Weights of a small sound classifier.
Model: log mel input, activation relu6, depths [9], widths [128].
Rows from block 4 of a small sound classifier, named by matrix and row number. Each number is 128 + 32 x the weight over its row's rms, rounded and kept within 0 to 255. All counts start at 0. Numbers have three digits each. After the name is the row's rms in percent of the matrix's.
After each channel's rows are labels from the 100 clips, of 14976, where the channel reaches its highest value: "strongest on" is what is common among them. Only what is clearly more common there than usual is listed. The data: phrases spoken by 400 fixed synthetic voices. In brackets: how many of the 100.
# c30: last pointwise conv (model.blocks.4.c3.0.weight, 128x128x1), inputs 0-63

c30.23 088:119095135185184117105095122186162129132142145170204115088095116117101082127106104130122119107123134158137136133099140173157126136110134170129097111114131149119104167109116113195121099079076146
strongest on: white noise (38); pink noise (30)

c30.28 053:130112101189105130083123124220139138186093107114084153146101133106129120138111115158165124150108114176116182129134134104091131118069149111182140176179128136148202130101130154133098116219137075
strongest on: pink noise (50); white noise (45); clipping (27)

c30.48 093:147142107158066138165123130149101106112112127076126106125172190100171109169120136148109121158097113110117112120134122146107044092135124186130171141075080126135131109130114116093094141168148156
strongest on: deep voice (74)

c30.13 106:157146125144073186122127144088137137087115106154160138123110158193075133073145075153165120117125134133128062165106099129119097149130161081077143095156070177130119166081127126149109169097112097
strongest on: deep voice (72); dull voice (61); white noise (33)

c30.99 095:206136107153182116141132155111180101182122119099093116118177166152160122178077048133112149132124138138128113091177177139141164134104100145161074155117085160101123081130105084120141174127151133
strongest on: white noise (31)

c30.22 082:115112102103177144122100061127153145131150171100142124123100177160083184119104110225069144205098090140142147144171146057165117097137148115168126127110128139154124107116092143179050165128155172
strongest on: child-like voice (75)

c30.118 098:179147160133094135145081093229148168139134174138150126175127112107105110110112160137171102163125121143141051173120120184173177093080100167131188108174139115146138205118179076107151116072086124
strongest on: low voice (81); white noise (34)

c30.104 104:217088149125114104105161155083117078184084098182071088103134179138113064099104181133105146165107122167155119120128100142149104160123131080118154095145190124189204150113114135162165136109143126
strongest on: pink noise (31); white noise (30)

c30.52 096:120178113110145126129103129116139128160064127120227053097127072106160131088173200096127114132176144111127104108077211130135129119181136081188123114090100125095116135171151108125177166090124135
strongest on: high voice (84)

c30.26 093:107145087132137096099145188145212164141186101102122117107110123092093153120139091146177091145128079196088092115161165082130152191085146107132094124160162118145127115073135126080115168126158135
strongest on: child-like voice (65)

c30.29 094:141111168100143161106145134148112132096127107139131133172081140151147148132090120116179142152186154084143100142114186163152129204132158118093088162188146051084113132187134076155158111160124153
strongest on: child-like voice (49)

c30.92 089:107082153135154114103109119132137160128165064062174135116090109135095058215128149145132106147249108156107213139170072182146167168129113120120116091037075117131086114098153133143126156086098110
strongest on: rough voice (50)

c30.53 097:152098125142156139107127102131142092154095134119113190143112112165122172149130070095107122130168089213106121125127114100116091089132124108183057156081078159094098142117161123167088055121085161
strongest on: low voice (49)

c30.0 096:139201176101096136122074114098161083173142178092080121101131147131102088181071134148132102121151120136115081101143110148132147130162142122132165139123134123126140121142172123122148113101143135
strongest on: low voice (59); fast speaker (46)

c30.75 091:087144107175202121080124208120091114132151144084160142167114101101091123173125062179112135102078159171136149149102119151164101103109125129170103115162096146095135149136117118089109130084116106
strongest on: high voice (55); pink noise (34)

c30.54 104:163128137104182120133099145101131136137119157083122077152147157091103158105096131119108094079099114095148081117181150118081085157108118130059086116177123125122151080098092135134186118095169124
strongest on: fast speaker (48)

c30.103 102:127108097101173115106159139099161133169167130175086110096089101139073132089147140143095159067133166102097101125093113143117113071157122148162123084137097199206065127153151143109134088110130147
strongest on: deep voice (84); white noise (39); pink noise (31)

c30.82 092:110153157190140074160127123127154182123119176123092161124163115150150237134153130128085110159100151137077110084148133118162122151128111210116102126031095140079104100084110156145102095129163122
strongest on: high voice (69)

c30.32 107:159091103146128183131173124109167112161161065109153130134079151148105116080131155115177108125188120100114063152167129156143152096101158139111117178133095134129089156077149076143131094176120150
strongest on: white noise (31)

c30.126 104:150107129104115127143071192141144108116079086152159109111147148135099094208144111142098106142137076126152144144165140095156068163186122188137112111074162116098072145110179087074115153113138192
strongest on: child-like voice (51)

c30.71 104:129128116069102121157141150146116135188172113172134132116107131168145113144093153123141133114112126129140168148175123188066141104096155194142148132204152115112134132138084117168075079106141037
strongest on: high voice (61)

c30.89 076:130076107134154137086124160129150129111105121097137140082135180129113100188084145112117131145097145159133151153063100103151102115140156155140108146244089129173203167189098117114099096100078108
strongest on: low voice (51)

c30.63 096:154099132165061113154146130166085087116093117100124123102143110232116072141137096116138140100134151151129148107135100117147079115150121143154111141124165073073132122145094173105070126144141158
strongest on: child-like voice (57)

c30.108 097:119140169148125151173104084124119156129099175104190103162075126087103148202214107133149098110136078162166069144148082114090094140120153139143129151150127162103133106141125115144139162154078107
strongest on: low voice (56)

c30.125 097:111112117120151141113111131136158121129113124112137097095162121170092144094103138091108155084178176077159109104083118103118120100148108145114111111155098162128104111136097098081132100144165196
strongest on: fast speaker (47)

c30.90 081:090121105166112103115156130108127124162151145131086144138111077145141139076125188125144172143166105126149194139126170096069125125164121161102042122170155149123127126096095147090156133126125063
strongest on: fast speaker (53)

c30.106 104:141144167080129185114143123117120096095119141096113140083168135155181138083190151152192141144118045154188128114129166187164123105117142146074130159100135104081102127139118195143108142112133127
strongest on: deep voice (71); muffled (low-pass) (28)

c30.56 097:136156176153132104130093125141112175147162107159140197088069134123117166089109184122147123127119128148101069113136181134129152121038095129134176133142092148155109136146177209080124111130111138
strongest on: low voice (60)

c30.74 076:097157089132113083138127122220129181115147170122089056126148138097102163120115141177151151100152167105133161089140134091126105104147118121112135106146151150127093147106188108140058062156168097
strongest on: low voice (59)

c30.76 103:147076139134064181116111187103126128157111111102150077119118113132069118132147120129158211129146110121176162068105154131141089076100141139058109119139123131112127120131121123128172137114153173
strongest on: fast speaker (52)

c30.93 110:143131134129148167129144122137161102148130093169167081201091141121185082137192141136157095082159107094150112111173148121157113170147153113114082136092064111164115131140190115103159119148145074
strongest on: deep voice (72); pink noise (32)

c30.91 097:122101197116138151134161058082123110127127121148146133127182135130143193121133120085178183088070128150114127165091068145094117091149151128097121153179095100204143142118098073150163139156145129
strongest on: low voice (56)

c30.15 105:104127129108143162132103119106123140153138112103110201094131129121154173126155114139084115088146150115124206076192106114066122068144106236145150078112234136140104141140139129118115114130098110
strongest on: child-like voice (46)

c30.36 112:170135090142151148137121133102135139136119144099115116087142101099152129173158119113130086112091110170145186188121136142140167217130142095146104080190200066121125089255142145150114107180091120
strongest on: deep voice (62)

c30.16 103:136088153103123137124154099118078121062075102111120133153150158078119108093197179209135125143162106120154175175119156107136103066131137131188130182156137112118122141155204160167108166109111170
strongest on: child-like voice (67); dull voice (51)

c30.117 102:157150132105187106143078186103100159112181158136140104105086148136138166124153133105106122141106107099156086167141163113131209119097131077099065140140132112172165120130089159092102126131137161
strongest on: fast speaker (46)

c30.1 093:105099072119159096181226105090152151130113110145114203091115168077132113120129082117151130226123116156172176197097115081107153075123132156163145091146104132115161135102079135120151051107149136
strongest on: high voice (59)

c30.69 112:169183121107174129061068050084187129168122214086144145207141138096124090129128204115088107116134130115127130106179172114140135113097141126160033118064137121145072138140166168128115158165144171
strongest on: child-like voice (56)

c30.51 101:151122109148123124152149148138155123092097193076152069122168141177121117051170132095158160150122163075127131070139087078114157118191145154075077147208127115137110138095119123136144100189083136
strongest on: fast speaker (46)

c30.84 097:162166138139141150201119116095131119114147089124107099114095107143106164154117176098132218149117134123115076144117091127161151165111122098211155103111091089053101141125114157170160117085098117
strongest on: high voice (81)

c30.119 103:159131104143139107100202067080123066148053126147033145131120119109164088121138164167180154196056112124148117170151127190132093204088128179145128073164164134161138133127133127119127096090110160
strongest on: child-like voice (76)

c30.88 098:125175096090153124113212162093141132148118178175197163096121161122059102176099081192136118079098140106172071096090101137205163127113125090104087098114180122157119143105126200097123187114112089
strongest on: child-like voice (60)

c30.37 102:144146206167187172077081146090143153123089117115128083133134120126078165078105096084138082110104113124120108096118162145194153141152125104136101140129173130161160111088108117120177146127161130
strongest on: dull voice (54)

c30.101 103:130179107130115144131106155167101126120128114115118144127119119163115169126146138121093110165134136140123103098184131100123105090129123206085083115127124079096083146113097147061178104080092114
strongest on: high voice (62)

c30.100 091:125137090161115166105093245126136192170150166121101104121173155133140137186111105133127106106093105128129133101173125118123092103143116092092147141137179117100123143087145129151125085172080210
strongest on: child-like voice (55); white noise (30)

c30.124 099:107085131136112148108130109064099161127104084127155255120093163140165173159143098112143127174135132136112191074115116124091117091162107132098123147123091131123124096108113132141164160119125129
strongest on: low voice (62)

c30.127 103:159117059155199094137125163136185179168170131107111147142101047140141106143130165143168101068100120163138117071136160088086095178116116119112121116141143115119120127151104190148139164112155158
strongest on: high voice (58)

c30.3 098:085162112140129130113173131178101153099104154114165179157114122151157146151157113091134153088131139117116179166088133105161103184101148080121107106099213121145131180111103115158137091153130119
strongest on: child-like voice (57)

c30.59 095:175171185159109090129096146114130098109125097147155189196166097147136179153078156099201109152071131077078195128158156126168154130102124131092178137167117117083071134161133083123179158139129157
strongest on: pink noise (36)

c30.115 094:129117137074147147141144114101093124131075118103145129118084172152182162116131121233060160103111067122163146107176172142128174105110137158095172122111107126090164104139132124111092166171109160
strongest on: high voice (63); dull voice (51); pink noise (34)

c30.62 102:116092075116168159218100085097108189139119152126115150088148127124122106099166098153207142126116132114150217116110150091166122160140120120148112084110205100058140129158100155093127136161170110
strongest on: child-like voice (72); pink noise (34)

c30.72 104:153151165142110148102109143177144117087124133147116123134148165141150133087103118177126096147111103089127166103138144100114126099149112131112123137074127148112139099097131148121132180176137124
strongest on: breathy voice (61); wide pitch range (57); low voice (55)

c30.2 103:151135133126122127128125113234124115133186131198107129086132140095101188103120145132099115151126122115136110175106136147107109176083164088124095137127119143152112162156137148182143081177131112
strongest on: child-like voice (63)